From a checkpoint of a small image super-resolution model.
Model: 1.38M parameters, 32-pixel images, arch swinir, norm layernorm, activation gelu, patch size [1, 1], depths [14], widths [80].
Rows from block 9 of a small image super-resolution model, named by matrix and row number. Rows with one number belong to one neuron. Each number is 500 + 50 x the weight over its row's rms, rounded and kept within 0 to 999. All counts start at 0. Numbers have three digits each. After the name is the row's rms in percent of the matrix's.
After each neuron's rows are labels from the 100 images, of 14976, where the neuron reaches its highest value: "responds to" is what is common among them; "lies over" is the class under the peak. Only what is clearly more common there than usual is listed. The data: simulated telescope pictures of galaxies.
# fc1: MLP up (model.blocks.9.mlp.fc1.weight, 480x80), inputs 0-79
# fc2: MLP down (model.blocks.9.mlp.fc2.weight, 80x480, transposed), outputs 0-79

fc1.382 100:450503385470449466415551585495486597472562483474498476614376510512555505441511509525511489485510473598476500584505484464571454543534553496467527508555419525533464389547561479539471538525487519567580481495534561483453576491497540515579560441
fc2.382 108:461487502421458461506580370529449471480511531592493536499410582469413429552513528518498567529464421433531459497483583622541557509502496498490520509445529430486518487490521662519453474545490429527459502531531540544473457531527437495504419514
responds to: edge-on disc
lies over: sky

fc1.64 110:547512479501627493413475533512630464482525499494458508494443508439565532456558471561595378462534484540506420512454429447520486479503474427475595526585472425483437525490572553458543509537519429460580506541532507454496537450579486486436490539
fc2.64 111:504590483534446510513467520427453414481503526585548410500505551563446433482553489548537574448489456524507432485480513500493515410504443588463660528541500417503449494549489474528519563589481488526572593559474549571470453521449464507575514490
responds to: many-armed spiral; tilted; winding: anticlockwise outward; winding: clockwise outward
lies over: galaxy

fc1.289 085:433474531537469467466343421557618440500494546418430516520491500534558476531478470452453569552501490412480504470469482497577444526477532490528553550485480373476487448444480471527452502488423532506484518391525565374555503490534525487541486471
fc2.289 085:520488439433541441489573595533450505563495530529431478458505498459453484454531495494542460471428461525539467539466579506470554457507479471481478475520569492536547506557536451406651485443438503457501428623587467529450631482471471556447552489
responds to: many-armed spiral; tilted; winding: clockwise outward; winding: anticlockwise outward
lies over: galaxy

fc1.309 094:518551524480516569529378441525579481518526427566482387567404628527512455551498545533567417472452524526579530497519585509493478415508559575551495494487458528537486503509488526543532510509494429456496488497472553441536547473634489569523526462
fc2.309 091:443500508463471495490559528414475572473475543521505480490493412439492492454461537454408521482607517533461454419493474433491529631580523440528442547569530478499533541485523568566458530496523552567488367426587471540441435454488493554433470531
responds to: noisy
lies over: sky

fc1.324 076:473463463499528437460518482467401490495503423457533473520382543467515502572466460530534575484436513438490501586511579598585430460553524537499564523522448562515434490536594441486530454531518374477495411572560556548469526517516547500506486413
fc2.324 073:545497423488535506454435461567556464443478569451498483503522534475507483417490495529466469553508455534540462411532422455429522470419476454584423494511529424464459439464437516501443506459438625451440534404422424439440429449493497464456426502
responds to: bright star with spikes; round elliptical; flattened elliptical
lies over: galaxy

fc1.83 083:548520532442519587487523490523504493556453469409533477517450495486477473455494561572515442549533543542491553566553418544443424542578526498524557525534466431463582467592516497453482443478467407514486502466519581415506496569534428363382508509
fc2.83 073:425640510554452446526516521425478478447492478526457471489550585568589451548506562480397474457534489459484489522498535490555564437455454495527455590505558553515470438450540475556444562516491513501531495550547520507540543426431570533645463530
responds to: many stars
lies over: sky

fc1.10 099:472538596508452478446530459493419509392513417560466507541440515490570489615581436491449464502649515510526501492510461522491502536497545523484547550456557518465482554580509595488464568429471452454564487543520460451551475467533581500539597547
fc2.10 111:507483442399548565455501496530515480619418436496531421466559523530504460485445586419587604488483527529465533464394489548530560519467535546507462484469494450536492444496515439526571476433459519555478591504478502461490577575450488514407453578
responds to: bright star with spikes
lies over: sky

fc1.307 057:490466441533475388477515515487620449484499506493544578414452422558498564421513523484457477546507440534535521463573497459428538477453564465557516500485514437413563483505496481472477587434493574523484636442473483447449535405535464432479509565
fc2.307 086:445470511415509508451442464476417513450499421471436399509514486459443483484438431459481523381447467442469448488408435506489391475478450477459478454487481500501457452443483461473474413495480391437468372505481466485479427486449483476483442412
responds to: many stars; tilted
lies over: sky

fc1.120 098:588555456467395422474479523552514586532486476423559495415495427504481481435522497572494533533501508502428527543549466543469602455501484497582538481525490462493530488489511505416436441459523511589610403433477580493452451428484599537455487515
fc2.120 105:552496436588550515558455479512532518578431487503535541504551555519536534490553460470568436511513560573506476411405556434454592474511470563523442435483495586496423562501431476529563456588439481491571492471386441517522448511424486467470564470
responds to: many stars
lies over: sky

fc1.285 096:562523488479469461495542509505633474493501453516516422462515491581469483448539574539602469465506492417521518564532467524475482452529561403453608582461454485482500426536606441505576512497415486506502577391561519489478470480479461592490530557
fc2.285 101:555466575550513553594431457531467576527505536463405516509513500521439490541430457562452591494546572503437471454483539557569549584503467508449367464498559482520564499428470449422486468418422536556491429491482527520501464444486440502418539475
responds to: edge-on disc; small
lies over: galaxy

fc1.351 098:632437644567452479549481439562529462493538491468428492545521494509473491459582591576418474385524463555513541513523467553478490521446402494448551518490528422540536507397511465512482546475495559477503431567525450492540520579453475511481490505
fc2.351 099:378563390453523472494435513441519497453554530512553507491469532527523510443489509457547608539555465493524509532509518494572497416511465512497444494552518535439457545527448499440521490497499430580459495504521528569512372412529589547427612403
responds to: irregular
lies over: sky

fc1.146 049:432460475495492503497473598470470487504443485532613588467544480412447491433541506538474487556440478525463525518502543540532451470499506546499458561616562414508524475416544527441522433493534640430501581437537512465497490522415564472545484595
fc2.146 050:535513534520524503576544488585528544525602557439511501520459559534558514586509433481546555474532532494580548560522564514486582504504524493501574501497572605591553531522551492547586629566483456581475522568565541517486596513573477534488504514
responds to: many-armed spiral
lies over: sky

fc1.4 091:502514454533474458497453439517422535479531448471544492421519582469584580539517467470454581437567430485410450448542615377488419500495539525458500490484487568554477504525498566413621515517519495413478527548425506498478579511530532493478445482
fc2.4 108:546543501423462449496509334564481421539482527528514486474558484447476542441474583566430490517554488546475454457510484518443538450542458572541473610534542425376485521536468475485560451437530522493449553516447542586514583511471470464519575506
responds to: noisy; star cluster; edge-on disc
lies over: sky

fc1.176 117:561469606511503550509533431542427492440555573485424512444414511522454527531446514531489501476579522478604454447478448525594484476480530487557492408490427425531428498510557477609481488420567526459522441451547415427473544523504464446449542537
fc2.176 126:534500562457583467457466480475464406494588490499478472455555483427454465555495525552513538550545578552571508518506446490519460531507549505460563557373506503459460560348530523543537521536470569495534561552440464443375506476529563566514447534
responds to: many stars; edge-on disc
lies over: sky

fc1.186 107:511538489404448510472499585573448418498555488527502476459578495468599475488483572486533445567541405529503484532497492548472529446498537454456547596414581559473496503576535488555455520482513557366447526450423422480485543564419473520509443534
fc2.186 118:537583412537558431529477466565510547487409460439433491468546566471467661530448517535559525465438412428553551402498477482505559457558517538486507495551556421511531536415525544470559493561484494571548486541479464481548530456429514462481544489
responds to: irregular
lies over: sky

fc1.158 099:475502557595555564508530457425548519436494459542623519455548450442510451462529461568554512509507434454507473430507552571554501496473408426476453425414480479491544497488464431486463469546487544426426596443547481486551551509465406511460420554
fc2.158 076:535503436447522443477463519567449493463572538540424420509465506578500541583587494506490496539420561462467553556540452481516477497508560494531456443530487421442506583480530579538458579501552518576480397530425457508460485398488624449562498466
responds to: many-armed spiral; tilted; winding: anticlockwise outward; winding: clockwise outward
lies over: galaxy

fc1.179 096:486480495548532532550506412549396448542567492492407475450492488589525479546482510567410399504546457523479515434509441471392457551426502538504482496425463478622530495509540524467502497387471428465576502506421486507504505490519399555533560453
fc2.179 078:434504406508464578531515570538507581344390564464599522533553491516522570481496478490526485481475428453534531598430432490583468515541563463498443500523580508430457493487495465500497490509521459522473490479570476490500508424463522407391510513
responds to: noisy
lies over: sky

fc1.337 108:433578530592458433467515616518505514511524441463517408538523523407551558558529604460409491443500496436450492443506543462416519514517456425540546498620462520527512552530523470509549442522439577541534509453444514488419549521483560531509534567
fc2.337 098:528423421447471506545480531568502479560529514511435515485460494526544488427446412583568487497558553555427515542429488539585388481343576510551449500527446572506498470532434561490469505463541464507442540580491551535514464516457587512486549474
responds to: bright star with spikes; round elliptical
lies over: sky

fc1.221 093:530493460542494539519469457494407424566444414575423543509505502437519538507527555567451502412537474460438503430531436395544543441496486523493494522485559530472551474493538509527608406533510497483565388508514491512457545542440409467599412505
fc2.221 082:526434581481475572442449480448459386488492580418570546479498492535485461551500616464603568429493493575456453399509482517556411549464458466564483487523455553543576525496535529567450460508440449565521448482512431474515471510472470482450499436
responds to: irregular
lies over: galaxy

fc1.53 081:520503509472527498522503605496560534567445394550514502519510556484540596436500550504534429475492442467443454498566406532454405391562463576530442597540487487524537442492496423499565466481561537449402556485497523504593489514466556444454504538
fc2.53 081:512524459508459495479562532492468467452616522496493511473449534502479353571451505539429543525599545499550549546476655484566550512432476441548530489543488529558523568550521504475483524529490480524480550495414489565405498535485402552500396492
responds to: noisy; round elliptical; flattened elliptical
lies over: galaxy

fc1.96 096:471556484471494457468563586542501520507487502437480415586468569530566583459399464567436509421479504491484498540470361509437368486432509543493550452503457520546565510531572483440507480479562432465438479522552472496542478442496423573499503447
fc2.96 091:513504545439587505532428550441479472472590469566516470571512551538510462429494480427471448406445449542522498483446518518559632576512606525536468498472509542463428473588415550532501443441477448513550528477564563554472527532456571435513558529
responds to: lensed arc
lies over: sky

fc1.154 100:469511502578512499411562436497451505472486469520574520538449458530492497504415432540566434436481477592527465518482429494501509497512427460605613488436473488535488481578469529513607505451493529459524426420428521616515576408505535565492548504
fc2.154 117:469490639406608601492471432475486559481512472429478432531475460452375462500527546454476490492494520438515510461588540435555552540489531507450505557447495438473493532501517505459398528491493487514477510519598485557587540516406519421549521537
responds to: many stars
lies over: sky

fc1.467 140:566561461394456533507478526534495529587435441522481394607537463499502467570512432417474509429482498472535488471549540511525480468520504500514487448594614372497532513515474493609484533445521501555426510400489494501567466470467558488438435514
fc2.467 132:468529598606491440533463497425521534464454555437515436458465541527537460534493514403482609468415517418580567450553422411531513434519474514541559473471498471496465616443529537518462515548467544469504514444434474495485492525443474439473392478
responds to: lensed arc; many-armed spiral
lies over: galaxy

fc1.46 098:534600462511488361538548507436501622502569520509546499603546496536516414516413448460456579514469470507467450468558512629480431457545524556573548508467550474496458530486543568568540518541528466503533487466512453486499529516460590459461447550
fc2.46 101:568465586546525450524445505500474450445489509427537449457447420541425499541612551512464549504427533563449579463487535500575432499467545504451446460484535545452526494514499415538466614496370573519515548499505549432600447496517488499479529436
responds to: lensed arc
lies over: sky

fc1.184 118:417548526469501555438583546489457478478588495487477477613551448550470424441552598553378470378541472507555533567517476545465460490500459568463488547431561488535496512528474539417481490515524520606498436540483403508529474474493496496525460428
fc2.184 106:564518373474432506469424610536518500523430508455500465478535486560617453519501527517498582438432623420443519453505460489525457410461469508554520438478407527548527498461434450554470470530540449498578584464550501531439542479506483545486503480
responds to: edge-on disc
lies over: galaxy

fc1.112 124:582470518522480514490521566558486536513478507460496460485591585432472526507561477585547481493478502539538481528383528472420487526470549485533485498431545483488570458488505595501522504374623546500581525373418404464432542508477506527529532450
fc2.112 154:498481452522500582531538408506457446505497609569531457478513555469565475547456520604433573619545498427417483472509540445446526401587512461483517465485494592566451514541472459417540497523510465455507513507552461521450482527452517441506442607
responds to: noisy
lies over: sky